config = dict(
    model='class-conditioned image diffusion model',
    dataset='pixel-art sprites of 400 made-up characters on tiled backdrops',
    norm='groupnorm',
    weight_standardization=False,
    scale_shift_norm=True,
    attention=True,
    upsampling='nearest_conv',
    init='kaiming_normal',
    lr=0.0017,
    beta1=0.9,
    beta2=0.999,
    batch_size=192,
    lr_schedule='cosine',
)
Rows from block 7, named by matrix and row number. Rows with one number belong to one channel. Each number is 128 + 24 x the weight over its row's rms, rounded and kept within 0 to 255. All counts start at 0. After the name is the row's rms in percent of the matrix's.
# convs0: first 3x3 conv (model.mid.0.convs.0.weight, 256x256x3x3), inputs 16-31, a 3x3 kernel for each
# convs1: second 3x3 conv (model.mid.0.convs.1.weight, 256x256x3x3, transposed), outputs 16-31, a 3x3 kernel for each
convs0.100 127 [107 109 124 147 151 129 136 126 141 111 104 113 128 131 118 102 111 140 143 123 102 135 160 144 128 117 131 104 105 154 114 110 163 106 103 178 115 125 108 103 138 135 113 115 127 143 120 117 131 150 142 136 127  85 101 116 139 107 126 135 120 125 151 144 149 136 151 127 138 147 185 117 182 190 146 170 164 152 199 157 149 119 158  71  84 148  88 103 145  79 124 149  80  84 148  94 129 107  95 108 110 116  93 123 122 113 105 113 126 137 103  97 139 105 148 158  97 118 132 121 127 142 132 111 126 141 115 105 101  85 135 109  58 127 141 140 106 148 130 134 162 126 137 156]
convs1.100 087 [165 119 144 142 110 131 176 104 143 138 135 131 141 134 139 145 127 133 141  84 143 131  87 126 144  95 142 152 139 114 154 127 105 151 132 111 121 127 129 124 136 128 120 127 131 166 152 151 139 104 128 184 136 155 127 118 141 126 114 125 124 113 137  94 113 106 107 128 121  89 107 110 158  19 135 134  22 110 164   4 166 135 136 152 125 128 135 150 139 162 162 152 143 138 131 129 166 147 142 127  88 130 117  85 140 131 106 134 118 125 110 121 134 109 129 131 115 103 143 103 115 156 112 103 145 109 194 133 105 239 126 128 189 129 130 122 130 137 114 135 128 118 134 132]
convs0.101 075 [150 138 116 121 139 121 152 128 102  97 139 138 101 100 129 121 107 133 125 123 196 150 132 158 131 153 170 178 181 102 147 167  78 132 154 142 111 150 125 131 163 139 137 159 124 158 159 118  97 139 147 123  98 130 126 162 158 123 126 130 110 139 157 117 118 116 144  97 129 166  64  56 113  90 100 135 135 174 143 119 164 173 125 155  96 127 124 127 104 131 131 149 133 143 150 158  53 116  87 162 126 133 150 166 146 128 124 119 136 141 156 151 123 109 118 128 116 139 153 130 142 130 121 124 158  81 175 208 127 150 161 132 135 137 130 130 131 124 157  92 138 145 135 121]
convs1.101 060 [144 155 153 145 149 134 159 171 155 112 125  91 133 140 125 104 119  83 128  90  63 130 114  81 135 122  80  94 124 127 107 123 127 117 133 138 137 140 145 123 130 130 133 131 136  98 105  74 145 149 124 110 147  99 103 108  92  97 110  88 104 115  93 142 131 151 134 119 121 161 150 158 248  88  68 209  72  71 250  89  69 106 102 131 135 133 161 138 128 142 136 120 144 152 149 156 142 139 147 102 111 101 110 121 111 111 126 114 153 143 161 142 148 135 183 171 167 149 146 138 151 137 136 129 118 103 105 122  75 117 138 110  94 104  78 117 116 116 105 119 117 121 120 116]
convs0.102 060 [144 146 141 132 132  97 109 136 155 140 128 133 148  88 166 120  98 178 110 114 128 132 128 127 109 151 123 144 122 129 114 158 129 154 146 112 156  76 138  91 141 120 120 145 159 126 116 157 130  92 112 146 130 126 170 162 119 115 151 129 131 125 117 183 121 147 116  99 147  80 162 147 110 135 169 140 122 138 127 128 132 146 164 137 111 102 123 107 160 134  91 165 133 108 140 164  94 135 134 150 138 149 137 153  92 131 147  98 196 142 132 135 168 127  78 116 130 146 140 128 127 141 161 147 134 130 155 159 140 109 132  96 133 125 114 149  82 149 106  87 118 159  90 132]
convs1.102 012 [126 141 123 130 129 135 115 151 126 167 184 172 171 178 184 134 166 147 109 132  97 122 135 125  93 119  87 103 121 110 113 123 117 100 116  99 146 123 147 124 137 126 158 136 149 112 129 115 139 129 149  88 125 109 104 134 111 112 117 114  81 121  91 170 128 159 153 140 131 206 141 193 150 183 142 137 155 144 162 162 128 158 128 140 166 156 155 178 163 160 124 114 128 143 118 147 137 116 140 112 128 111 111 123 113  98 127  97 158 140 151 156 147 150 175 156 167 152 147 148 148 143 147 155 146 148 144 157 133 146 150 149 120 152 107  93 106 109 103 105 116  89 113 107]
convs0.103 169 [124 133 155 149 143 114 154 142  97 104 157 119 111 155 112  78 165 131 110 134  94 111 130 124  81 121  96 134 122 142 132 133 114 157 158 129 131 147 149 153 110 116 165 118 103 103 107 125 122 115 126  96 115 116 108 150 114 119 141 136  79 153 120 134 191 147 101 126 114 135 133 121 147 139 111 104  65  78 116  88 129 133 144 122 158  94 102 164  88 119 130 138 166 145 107 135 113 128 110 120 142 149 116 123 120 147 133 120 118 155 124 125 105 143 127 106 133 130  93 149 123 128 111 115 133 114  79 138 106 100 135  95  97 151  95 109 133 135 112 143 165  85 173 145]
convs1.103 215 [102 128  95 126 136 110 101 131  77 136 139 117 149 134 130 143 150 124 162 137 120 159 130 123 140 122 104  91 169 135  86 167 128 105 162 126 119 103 142 113 147 127 129 108 117 138 148 106 139 129 113 116 166 119 134 134 134 132 120 125 141 142 125 127  84 135 151 105 128 149 103 155 213 134 138 207  91 169 184  72  98  75  77  99 135 158 145 106 152 144  87  78 120 141 141 159 106 136 170 140 137 126 122 122 125 142 126 131 115 122 123 124 142 123 130 120 114 144  91 137 149 117 141 149 108 137 136 185 119 130 185 119 171 170 146 142 119 126 134 128 130 142 113 123]
convs0.104 223 [134 111 135 137 118 120  98 118 120 103 111 120 108 122  88 140 130 148 102 111  84 122 125  86 138 124 147 108 100 121 128 129 112 133 102 148 122 113 128 100 104 113 126  95 114 116 125 128  97 120  69 152 144 168  86 135  74 101 142 107 134 136 129 153 155 124 146 158 131  98 153 124 115  94  62 178 142 158  78 121  59 166 131 160  89 107 105 146 127 149 168 133 172 102 116  82 167 153 183 123 132 124 129 150 124 123 132 117 135 135 111 119 114 101 106 130 133 152 132 135  91 127 131 174 125 130 102  94 120  71 109  91 141 121 133 120 120 114 127 122 103 163 141 162]
convs1.104 336 [142 134 128 109 112 108 125 125 125 142 136 147 134 144 124 122 127 120 105 131 134 152 113 143 144 145 136 145 104 132 140 122 122 167 142 167 116 129 124 136 129 133  84 112  98 125 139 130 108 102 124 111 107  99 133 124 129 144 125 147 165 159 149 111 127  85 121 135 125 117 117  84 153 103 147 100 119  96 144  83 108 124 150 125 109  95 105  81 110  67 111 136 115  80  80  73  92  86  83 132 106 131 139 119 130 159 131 152 118 135 122 140 121 160 110 109 100 136 153 130 106 142 124 124 137 114 116 137 152 100  95  82  97 120 127 134 123 145 121 128 126 140 142 147]
convs0.105 144 [119 149 149 166 120 138 143 114  82 124 124 153  95 143 122 133 139 129 133 133 145 112 134 150  96 144 149 157 139 144 139 142 155 160 176 127 100 163 166 134 153 112 171 126  87 139 122 143 124 117 164 106  96 109 130 136 119 135 133 142 120 162 172 145 191 126 138 125 127 129  39 130 149 162 102 128  83 119 110  79 155 164 165 172 150 107 122 179  71 100 126 154 184 146 126 175 112 112  80 156 154 191 138 131 133 138 104 117 141 179 140 143 138 129 138  88 139 122 161 124 142 148 137 147 154  83 138 186 159 122 149 132 152 186 145 111 129 126 131 165 152 118 121 120]
convs1.105 168 [120 126 134 135 141 123 133 157 124 120 132 104 127 117 115 129 148 111 145 130  88 139 123 107 137 129  99  90 145 125 114 141 127 114 143 118 132 115 147 119 158 136 131 111 115  98 105  72 140 129 108 101 156 103 117 125 109 109 115 101 119 128 108 125 103 138 132 113 127 155 108 167 213 176  82 198  80  77 225 113  58  62  54 128 120 136 158 106 127 172 104  54 129 170 122 171 121 126 156 118 141 112 112 123 120 125 142 119 145 121 157 149 149 151 162 140 156 145 126 134 151 124 133 135 106 112 118 135  92 127 123 121 133 126 105 118 114 112 114 133 131 116 126 111]
convs0.106 087 [149 147 113 122 125 151 122 153 136 136 105 123 134 140 114 135 114  87 137 141 112 106 135 148 117 158  83 128 137 140 114 124 112 109 114 123 162 149 145 114 153 149 148 142 149 120 130 124 128 129 109  96 132  82 129 116 137 110 140 120 125 106  85 161 164 146 180 141 140 160 165 187 159 123 189  78 137 174 149 185 171 105 115 113  92 105 121 113 133 143  81  98 128  91  87  88 107 127 103 107 111 158 118 135 127 122 127  90 147 163 115 140 155 135 164 146 118 132 128 130 106 113 159 116 160 138 132 118 112 166 135 141 128  97 146 116 143 117  88 111  95 123 112  98]
convs1.106 093 [134 130 133 132 130 136 126 122 127 177 168 183 174 170 180 178 170 184 118 144 161 124 141 158 120 136 152 120  93  97 120  95  98 119  95  91 113 110 102 112 105 105 115 121 112 144 154 166 147 147 175 147 144 170 128 126 134 134 130 139 128 121 132  98 110  96  96 108  91  88 107  92  14 151 162  42 160 175  38 170 181 171 172 156 162 165 165 153 157 151 143 140 139 139 127 145 131 121 138 121 122 121 121 123 123 118 119 118 113 118 112 103 109 106  97 108 102 136 134 136 132 142 143 141 151 156 144 120 139 136 124 132 148 126 141 130 140 136 133 139 134 134 136 132]
convs0.107 064 [139 120  96 116 128 178 128 116 164 107 107 103  95 142 121 120 113 119 110 122 123 141 126  59 146 128 104 136 106 115 137 121 119 143 105 124 160 146 150 130 149 106 161 152 168 123 128  90 175 124 113 137 134 150 122 152 109 169 130 144 100 135  97 110 122 175 115 189 147 118 160 135  98 128 146 143 161 116 115 145 131 121 100 146 132  87 114 159 136 138  70 108 132 119 100 110 120 116 114 114 103 103 173 159  93 124  63 130 131 132 162 122 121 122 107 179 102 143 145  98 136 122 157 148 133 134 144 133 128 141 128 102 112 144 119 160 115 101 173 156 131 127 135 119]
convs1.107 015 [132 120 134 133 122 138 124 113 136 178 163 185 165 162 185 182 167 200 122 136 141 129 143 154 137 144 153 107  81  92 102  90 101  98  83 102 137 140 140 134 133 131 136 139 140 138 153 158 147 148 178 149 162 199 108 119 117 122 132 136 122 124 129 126 149 126 121 128  99  99 127  83  31 227 213  67 255 197  39 255 124 140 144 132 147 130 128 128 130 129 166 157 168 154 139 150 143 142 166 109 125 101 121 142 124 119 134 123 132 132 139 123 117 130 107 112 119 148 149 148 143 152 140 149 157 147 118 102 149  99  99 145 117 116 180 106 111 103 114 121 116 105 107 107]
convs0.108 064 [ 87 100 120 173 148 140 119 100 161 128 136 110 166 120 111 109 120 158 122 130 122 150 154 103 115 136 129 126 154 136 125 152 149 123  96 117 120 133 141 115 164 161 141 126 114 155 145 131 142 139 182 102 148 166 163 105 104 140 123 119 131 143 110  85 143 145 118 121 138 112 124 151  87 159 104 153 174 164 133 140 152 187 115 129 128 129 116 110 104 113 109 132 156 148 125 153 120 133 131 119 122 169 177 150 154 136 143 124 129 121 161 100 157 137 170 110 178 119 107 130 110 121 129  57 137 144 110 101 117  93  72 121 146 129 111 144 137 111 149 132 133 156  92 119]
convs1.108 012 [135 127 125 142 135 132 134 128 121 109 153 109 114 155 118  91 143 108 111 163 130 112 165 137 110 171 135 108 117 112 112 118 108 103 113 105 152 109 140 146 122 131 159 111 135  46  95  44  90 114  90  53 110  78 111 134 133 113 128 130 108 138 131 174 142 172 181 148 179 196 158 186 135 147 139 128 140 130 138 136 129 146 134 138 154 145 151 156 149 152 110 105 109 119 113 118 115 107 117 110 119 126 121 127 139 113 126 128 158 145 153 155 142 150 161 149 156 123 116 118 129 123 125 125 115 122 102 133 100 133 163 129  89 114  83  90 104 103  82  99  94  75  90  88]
convs0.109 197 [156 141 129 142 131  92 146 132  88  85 138 168 116 137 153 114 110 159  77 158 158 101 158 171  94 128 166 124 132 143 129 132 154 103 140 162 145 140 124 124 137  88 143 146  90 143  85 160 122 107 174 120  82 115 120 121 150  97 137 144  89 115 134 144 130 119 161 132 115 168 133  92 123 137 118 125 126 137 135 156 146 150 137 111 136 123  97 156 107 154 137  90 164 108 127 167 152 119 154 138 118 142 141 114 113 114 117 123 141 141 117 150 137 111 153 121 103 160 131 125 130 123 113 139 125 108 123 107 163 137 114 156 114 113 159 107 118 147  94 129 143 108 127 161]
convs1.109 210 [140 124 119 128 123 104 136 128  94 128 126 133 132 124 137 137 119 137 134 126 129 140 115 136 135 123 129 115 183 107 128 159  94 118 168  89 116 133 114 121 125 114 121 136 113 159 147 133 161 150 124 174 155 128 137 150 140 127 141 140 122 146 142 131 115 152 134 130 159 144 109 165 149 131 126 152 122 129 132  99 123 123 106 144 125 120 126 151 122 140 128 129 146 141 139 139 150 138 130 124 132 134 118 134 134 119 138 126 131 124 118 137 125 107 136 118  94 118 104 144 119 110 144 129  80 156 154 169 111 181 174 127 183 169 132 127 139 122 136 127 130 135 130 137]
convs0.110 065 [140 134 131 184 143 136 135  80 125 139 128 137 146 147 131 117 102 178 121  99 113 115 143 124 109 119 137 112 106  96 121 121  96 118 139  85 141 104 106 128 117  96 114 122 108 153 142 134 167 125 126 112 161 142 150 116 132 118 120  88 135 134 145 134 166  66 165 172  75 118 203 145 105 170 109 125 135 119 134 194 131 120 123 128 121 158 155 153 132  88 107 109 120  74 127 105 186 149 122 123  98 117 154 124  92 119 104  94  97 123 148 127 169 107 108 153 129 121 146 131 126 126 131 169 129 134 130 135 107 104 134 169 110 170 114 119 143 164 111 129 146 130  71  97]
convs1.110 013 [118 121 117 123 128 123 125 123 112 142 153 137 148 152 137 148 144 147 124 126 133 135 136 130 142 134 145 109 131 122 127 154 130 117 127 127 138 135 140 137 143 141 141 140 139 141 154 128 152 146 139 173 121 120 121 127 125 125 132 128 116 127 133 149 133 130 130 105 130 138 134 122 140 159 110 182 173 121 157 168 153 126 118 127 120 118 131 132 120 116 143 152 144 138 139 141 147 140 132 118 122 134 114 128 133 110 129 130 142 127 132 129 128 133 143 128 124 136 139 130 137 132 124 126 133 122 107 178  91 139 175  67 114 128  77 104 116 122 113 135 136 111 120 133]
convs0.111 196 [126 137 113 110 147 127 136 137 129 129 107 142 129 137 126 128 142 107 138 116  99 115 146 138 115 122 118 104 120  98  93 139  98 134  84 118  87 109  99 105 131  88  87 113  96 139 160 130 119 130 120 141 118 107 116 119 105  95 123 107 104 107  88 120 155 117 141 165  93 120 188  66 165 147 115 167 118 108 137 159  97 114 120 124 132 105 137  87 113 101 135 172 105 133 111 127 135 115  83 118 135 112 124 115 113 119 125 114 116 114  82 116 144 102  87 155  77 103 118 152 130 117 137 147 113 131  97 123 105  96 127  82  78 141  83 143 120 145 148 116 115 144 107 139]
convs1.111 242 [123 103 136 133 119 144 129  94 131 118 114 116 126 143 127 117 123 127 114 116 136 121 139 108  97  91  85 166 117 130 154 119 141 164 104 134 109 143 117 124 119 132 144 179 151 123 102 122 114 114 120 137  95 118 160 150 148 145 149 141 144 135 146 125 160 112 135 136 118 121 178 129 132  61 187 137  79 125 103  57 141 123 108 100 124 120 123 138 113 126 125  92  93 109 124 104 126  76  89 152 140 163 128 131 141 119 120 133 122 106 123 121 100 107 121  99 124 100 137  91 105 126  87  96 146 101 120 155 129 138 190 138 125 178 130 115 105 133 120 130 121 124 124 140]
convs0.112 133 [ 79 135 159  82 143 143  73 143 154 126 100 121 135  97 115 154  92 107 140 120 110 154 149  85 159 132  53 111 124 138 109  93 131  99 108 113 157 123 162 121 130 162 128 131 157 133 168  94 140 158  85 131 162 101 123 147  80 147 144  99 153 132  79 141 138 116 150 135 110 142 189 123 208 103 103 168 110 110 165 121 145 122 138 145  98 140 101 111 155 149 142 141 158 160 142 108 125 133 176 128 135  98 108 158 118 138 158 109 132 143  96 114 133 120 109 150 117 123 103 137 134  91 127  97  88 197 100 142  85 108 124 124 117  95 124  99 110 153 133 114 126 139 147 110]
convs1.112 157 [145 120 132 146 123 148 128 104 136 159 128 166 150 133 146 153 138 159  73 145 125  65 147 117  78 144 114 159  79 115 141  93 120 149  78 119 115 152 107 127 133 135 120 154 125 140 114 159  93  98 134 119  92 152 132 127 128 127 132 130 126 124 133 120 139 120 127 128 123 105 131 114  43 151 187  95 178 180  52 191 191 160 155 140 131 116 126 132 122 123 152 139 167 106 109 144 118 113 154 124 133 123 113 125 104 110 119 114 108 139 119 114 125 131  92 123 121 119 133 136 126 126 129 126 157 144 123 106 165 117 101 150 127 118 159 125 132 118 125 138 124 128 137 122]
convs0.113 058 [168 145 163 119 106 135 129 155 157 157 136 127 151 146  71 123 158 138 114  94 119 154 127 116 114 103  94 127 111 127 126  99 108  97 145 116 144 134 131 130  73 151 138 147 116 101 148 143 118 121 116 115 166 128  99 135 108 133 122 101 130 117 139 122 139 121 116 100 144 120 144 131 121 104 123 127 117  98 118 134  89 150 110 133 116 152 127 163 136 133 105 150 135 118 109 135 160 143 123 110 115 129 130 137 139 128 167 130 161 109 116 158 139 131 148 142 131 139 126 129 157  96 113 111 153 143 144 150 133 137 141 119  89 141 159 137 151 124 100 133 136 129 111 126]
convs1.113 016 [132 141 134 117 123 119 122 133 131 134 129 104 121 110  95 122 135 118 154 152 145 133 135 129 144 142 149 152 153 143 141 145 135 142 148 145 130 149 146 133 122 145 148 150 147 149 132 125 110 101 119 126 127 129 127 128 110 104 108  94 115 122 112 108 104 126 144 131 154 116 105 118 160 142 176 174 167 168 150 119 158 109 119 114 101  97 105 106 105 115 128 124 140 116 131 130 144 138 166 112 105  97  95 102  85 100 104 102 126 127 134 137 127 140 124 119 126 110 112 113 119 120 120 119 116 114 126 116 109 116 109 101 123 117 123 156 165 161 127 137 136 149 145 151]
convs0.114 112 [125 127 128 166 129 113 129 145 116 138  95 137 108 132 111 140 116 141 122 140 144 130 127 152 128  94 174 112 148 117 124 144 133  87 172 171 143 155 127 114 130 111 113 163 136 107 101 161 121 104 204 162 131 108  88 129 145 128 130 121  81  88 125 104  86 138 140 108 130 139 118 137 158  99 131 169 137 196 155  97 123 147 123 128  87 140 104 120 164 127  98 102 146  91  55 131 153 127 137  86 110 149 120 138 148 110 130 103 121 108 141 114 134 131 128 117 129 106 126  99 119  91 121 116 140 117  94 124 159 129 128 188  67 142 173 114 110 130 130 113 102 125 126 160]
convs1.114 078 [148 130 110 137 126 108 150 136 104 149 147 158 145 145 167 159 136 179 133 119 145 134 120 141 123 143 132 124 164  86 120 129  87 128 140  81 120 130 120 121 117 119 118 128 123 176 166 140 179 121 119 205 193 157 126 130 120 119 134 144 110 129 123  75 115 134 115 159 139  98 111 151 167  99 111 182 114 126 132  91 102 125 142 164 126 133 141 164 169 183 117 178 137 149 135 100 156 185 123 127 123 126 129 124 129 123 134 124 122 126 122 135 126 106 121 129  99 119 137 150 133 139 151 134 122 171 183 170  70 168 145  92 214 169 134 119 131 131 120 126 123 125 125 126]
convs0.115 061 [114 131 186 112 149 141 142 159 154 133  87 123 118 140 105 131 118 142 131 129 121 120 146 107 132 137  97  71 139 119  87  87 151 142 149 119 184 127 152 138 137  69 143  85 115 136 153 127 117 164 133 133 152 115 107  82 157 106 139 137 133 135 133 157 135  98 155 130 133 178 149  96 143 154 129 171 154 140 133 110 137 149  95 152 159 119 127 158 112 139  95 118 130  60 155 107 115 136 118 163 132 123 118 130  81 127 138 100 132  90 128 160 108 112 144 123 110 136 137 119 156  94 143 131 156 167  86 155 100 119 128 116  98 103 154 151 157 140 130 106 143 116 137 108]
convs1.115 013 [133 113 122 131 107 117 135 110 124 160 122 169 143 105 153 151 121 162 121 118 159 117 104 149 111 116 148 158 121 129 141  91 127 130 101 114 128 139 125 125 143 124 136 142 134 146 124 161 127  94 131 142 111 159 146 129 153 136 109 141 137 128 147 102 138  94 120 161 108 102 130  97  42 154 255 132 233 255 110 231 210 126 134 119 117 121 114 119 119 119 147 154 145 140 135 138 139 137 140 144 129 138 140 118 134 140 134 136  94 125  99 115 143 127  95 112 102 109 127 116 117 139 121 136 148 137 158 107 162 127  61 141 146 110 184 146 156 146 128 124 121 129 140 115]
convs0.116 063 [143 130 163 126 116 119 151 117 113 113 105 105 171 134 158 112 139 121 154 108 155 149 125 108 119 130 101  89  98 174 115 158 155 107 109 176 106 151 148 119  83 125 115 106 126 111  91 153 143 122 137 151 126 124 102 100 149 171  85 162 111 102 156 160 113 141 143 100 127 119  95 121 125 145 119 131 119 134  89 132 100 175 141 119 157 163 168 141 117 111 132 152 169 120 116 176 143 132  98 160 136  98 119  94 154 113 127 105 119 116  92 127  73 109 102 127  98 143 151 149 119 111 124 143 139 111  98 101 113  62 126 126  55 154 127 162 130 161 125 145 146 128 111 145]
convs1.116 029 [103 121 116  93 116 111  96 121 118 172 167 193 168 169 192 176 175 196 123 141 145 115 139 137 122 135 144 122 124 124 109 116 114 123 124 125 124 130 116 133 127 119 128 133 119 139 139 156 115 141 147 135 153 162 159 150 157 148 149 157 156 149 165 124 122 115 134 118 123 117 109 106   0 164 172   5 188 166   0 150 117 155 152 143 144 134 136 142 147 146 136 135 136 120 126 126 125 137 143 155 140 145 142 141 147 149 138 155 110 110 114 108 103 109  95  99 100 140 134 135 145 141 141 145 137 136 149 136 158 136 142 156 158 155 175 129 137 136 129 141 132 134 144 136]
convs0.117 132 [126 110 139 132 100 160 110 118 140 143 111  94 137 115 108 148 153 104 151 112 103 127 123  89 136 129  70 104 124 119 150 104 128 128 105 136 146 129 133 132 138 163 131 136 147  80  90 126 115 100 121  92  88 137 136 114  77 127 128 104 109 119  94  85 157 177  88 157 163 122 139 190  94 131 166  77 117 150  99 107 160 145 111 151 116  93 136 127 100 147 106 107 141  82 102 147  73 123 130 146 153 119 148 131 113 164 135 139 117 123 149 115 137 145 108 121 141 117 120 115 105 111 102 134 115 127  97 140  52 113 126 105 102 125  92 135 147  71 144 137  69 164 114 104]
convs1.117 126 [133 148 122 141 158 125 122 160 124 137 165 151 143 172 148 135 173 137  93 178 133 112 170 139 120 152 128 117 108 134 125 111 123 115 113 126 144 124 111 133  98 114 135 123 124 124 180 150 101 194 148 119 199 158 115 130 142 120 128 137 116 131 138 127 102 101 122 124 116 148 107 120  71 225 119 104 211 117  90 212  71 146 131 120 126 135 120 136 141 141 156 151 134 136 158 141 138 153 147 119 127 132 131 125 135 121 124 136 128 120 116 128 124 125 126 128 125 136 124 127 131 126 128 142 126 126 136 132 207 150 123 211 134 134 177 118 157 107 134 131 101 127 157 112]
convs0.118 069 [ 82 143 152 159 158 136 143 135 158 110  98 138 141 121 151 128 113 155 131 133 110 144 165 132  90 136 119 123 121 133 138 134 121 146  90  89  49 112 136 133 156 101 115 146 155 162 154 148 132 152 138 115 170 169 120 140 143 135 137 141 156 134 153 120 179 111 134 136 128 106 153 119  99 127 143 113 172 130 168 154 124 153 161  93 101 112  98 149 129  95 133  98 127  89 154 119  88 141 130 118 125 106  97  97  98 124 137 176 117 155 151  98 150 147 134 157 152 107 149 119 121 128 108 136 149 110 113 105  81 103 123 124 117 150 102 119 147 143 108 145 124 116 109 110]
convs1.118 022 [136 145 135 145 156 137 149 153 134  91  67  90  83  68  90  91  77  91 141 142 148 143 144 148 148 138 150 136 144 143 136 145 143 140 145 146 123 126 122 119 124 116 118 117 120 145 136 157 150 149 156 150 161 160 148 137 150 156 146 165 160 150 164 110 140  98 113 124 110 112 136 100 129 141 150 127 143 122 145 138 134  94  77  76 110  86  99  91  86  84  84  90  89 101  86  93  81 107  79 146 152 143 151 148 147 154 158 153 110 125 114 112 122 114 111 119 111 114 113 108 113 112 109 110 113 107 130 117 129 124 110 145 135 126 147 152 152 157 156 151 163 165 153 169]
convs0.119 069 [125  99 138 116 121 120 141 143 152 144 138 105 143 132 155 102 140 145 159  94 126 127 121 135  81 156 101 144 118 165 133 117 111 154 111 137 140 162 156 137 129 125 124 168  82 118 133 131 138 150 172  96 178 124  78 133 129  75 119 117 106 125  96 133 148 148 123 143 156 114 156 123 115 105 124 129 142 139 179 161 116 123 128 150 133 123 131 162 135 121 136 123 137 102 123 131 131 113 125 124  87  83 106 112  95 146 108 106 119 140 112 111 144 140 123 140 155 130 123 134 131 118 100 139 114 135  74 122 142  88 115 121 110 124 152 138 177  93 143 158 153 115 109 128]
convs1.119 021 [147 146 142 143 138 139 149 144 142  83  85  79  79  81  80  83  82  83 137 126 126 129 126 131 136 132 136 159 160 151 155 152 148 155 158 151 124 123 128 121 119 119 124 122 122 135 143 124 143 148 142 145 147 137 144 145 132 139 146 139 145 151 140 117 126 129 133 130 132 107 128 130 167  98 135 138 112 122 152 109 152  86  96 103 119 117 125 100 103 112  92  95  87  96 103  97 105  94  97 158 156 148 155 164 153 161 161 150 106 112 118 121 117 118 110 111 120 115 111 116 113 110 114 106 107 107 137 150 122 143 151 132 142 139 120 153 150 153 140 143 144 152 151 153]
convs0.120 149 [126 116 148 139 144 156 135 124 146 148 128 100 135 132 108 152 104 105 141 135 126 149 123 115 165 128 132 155 142 125 184 135 103 160 154  98 163 137 154 140 147 154 136 131 164 111 120  91  92 115 107  77  91  91 147 121 105 138 152 117 154 131  98 145 133 196 127 145 207 138 157 192 138 157 165  79 137 172  75 133 170  99  99 146 112  98 153 120  94 149  92  89  92  86 100 127  41  86 129 126 117  95 166 122 108 149 126 123 120 129 178 127 130 149 127 120 157 102 124 120 102 134 107 124 103 115 133 125  79 167 113 101 151 106  73 118 127 103 166 153 114 156 105 102]
convs1.120 134 [130 161 132 117 152 118 106 157 120 153 160 169 154 165 159 159 179 170 107 183 161 109 148 142 121 151 149 118  97 126 115  91 106 115  99 110 131 125  88 132 128 120 135 148 102 123 175 177  83 154 154 113 175 189 126 128 147 128 120 139 127 123 152 114 123 103 118 144 126 123 126 116  29 219 135  64 193 121  49 215 103 163 142 125 134 152 139 160 148 154 153 147 134 108 150 146 130 146 166 126 128 139 130 127 133 121 125 137 129 130 115 125 133 127 111 131 117 136 121 115 131 129 125 147 142 132 128 112 169 138 117 166 143 134 165 125 144 117 126 130 109 121 138 106]
convs0.121 068 [121 128 137 120 141 100 122 134 113 107 135 132 134 127 110 124 159 149 159 121 115 120 122 117 109 140  61 133 136 122 106 116 144  97 116 142  86  81 101 127 120 107 101 115 126 115 142 152  99 160 164 133 134 156 123 164 127 129 139 121 132 160 125 132 202 106 102 200 134  93 175 121 100 141 112 176 167 112 145 148 122 140 134 166  70 122 124 122 108  99 117 130 128  95 156 148 122 126 107  88 101 110 175 139 127 124 134 124  98 122 132 106 156 131 137 129 127 139 138  90 159 169 169  92 114  78  77 157 111 110 127 122 122 136 101  92 150 154 156 155 141 155 114 174]
convs1.121 010 [125 117 109 106 102  92 105  96  97 188 169 172 175 160 172 168 153 170 143 140 157 127 130 145 138 141 159 149 131 132 141 123 124 143 126 133 127 138 133 129 143 132 136 145 138 140 108 119 100  83 104 111  93 121 129 114 129 127 108 123 124 109 128 109 126 113 141 156 144 118 134 111 149 178 218 145 182 180 153 180 216 105  98  96 118  97 109 105  95  88 182 179 185 169 162 177 164 162 173 105  94 102 100  84  85  97  91  97 114 124 130 124 142 141 124 131 137 145 162 147 149 161 146 142 167 146 107  81  97 102  77  96 102  86 103 135 134 138 130 131 136 130 133 138]
convs0.122 153 [122 131 161 122 114 124 108 137 153 119  70 116 123 122 119 165  94 109 165 131  65 117 143 184 175 144  86 130 122 124 163 175 125  96 107 114 144 123 155 115 118 138 130 135 163 129 145 128 105 117  95 147 142  88 165 131  99 116 163 149 177 132  88 153 139 107 132 102 146 160 157 160 169 134  93 137  62 131 128 126 117 102  94 151 123 106 126  84 138 132 141 126 163  82  99  96 131 104 158 107 120 121 115 131 131 110 139 121 146 133 145 140 138 140 117 141 162  95 112 119 123 102 165  81  90 122  91  86  96 105 124  92 123 105  89 141 114 102 130 162 148 173 135  86]
convs1.122 169 [118 108  88 136 129 147 128 117 106 140 123 147 154 140 155 156 124 156  77 142 123 107 109 137 101 132 141 132 109 112 123  97 132 138 109 120 137 135 109 116 130 118 145 152 110 106 123 115 162 102 184 151 146 182 112 114 115 142 116 139 125 114 130 150 168 146 123 136  91 110 146 115  29 220 145  48 131 135  34 238 158 149 124 117 150 159 165 169 139 140 131 142 131 127 116 153 110 113 145 130 135 127 134 124 134 118 122 114 129 136 127  90 120 114 113 138 127 143 150 139 141 147 124 132 150 135 104 104 156 119 122 145 127 123 172 104 122 100 131 139 129 138 139 114]
convs0.123 064 [140 137 161 133 185 147  96 168 154 113 107 139 135 141 112 151 144 130 110 104 113 121 193  94 153 139 113  96 151 173 114 111 121  79 103 138 116  88 121  81 108 174 129 124 109 148 147 154 187 179 130 153 156 147 143  83 120 114 151  99 140 131 104 160 128 117 147 124  99  92 156 112 111 103 101  93 152 102 151 135  98 150 149 105 137 113 136 172 175 123 159 153 141 131 112 152  90 155 102  99 147 117 128 100 153  98 130 100 130 136  92 154 102 129 148 176 129 110 140 110 164 132 115  95 133  99  51 150  96  70 119 130 106 104 103 124 118 167 139 138 111 137  99 111]
convs1.123 009 [111 116 113 115 117 113 116 116 117 135 135 137 137 134 143 138 140 144 112 113 131 111 112 129 118 125 137  95 110 109  90 105 108 100 111 117 132 137 132 136 138 127 139 132 131 141 142 144 148 144 153 142 148 157 121 119 129 125 122 139 119 129 135 120 118 114 122 117 113 114 113 101  87  83  87  82  80  71  88  83  87 140 131 136 147 134 144 135 126 136 122 127 132 121 126 134 115 123 131 115 121 126 117 128 132 122 135 137 106 108 104 106 106 101 101  96  94 120 120 116 123 121 120 118 119 119 126 132 135 143 130 158 137 122 159 143 157 148 146 154 148 159 171 155]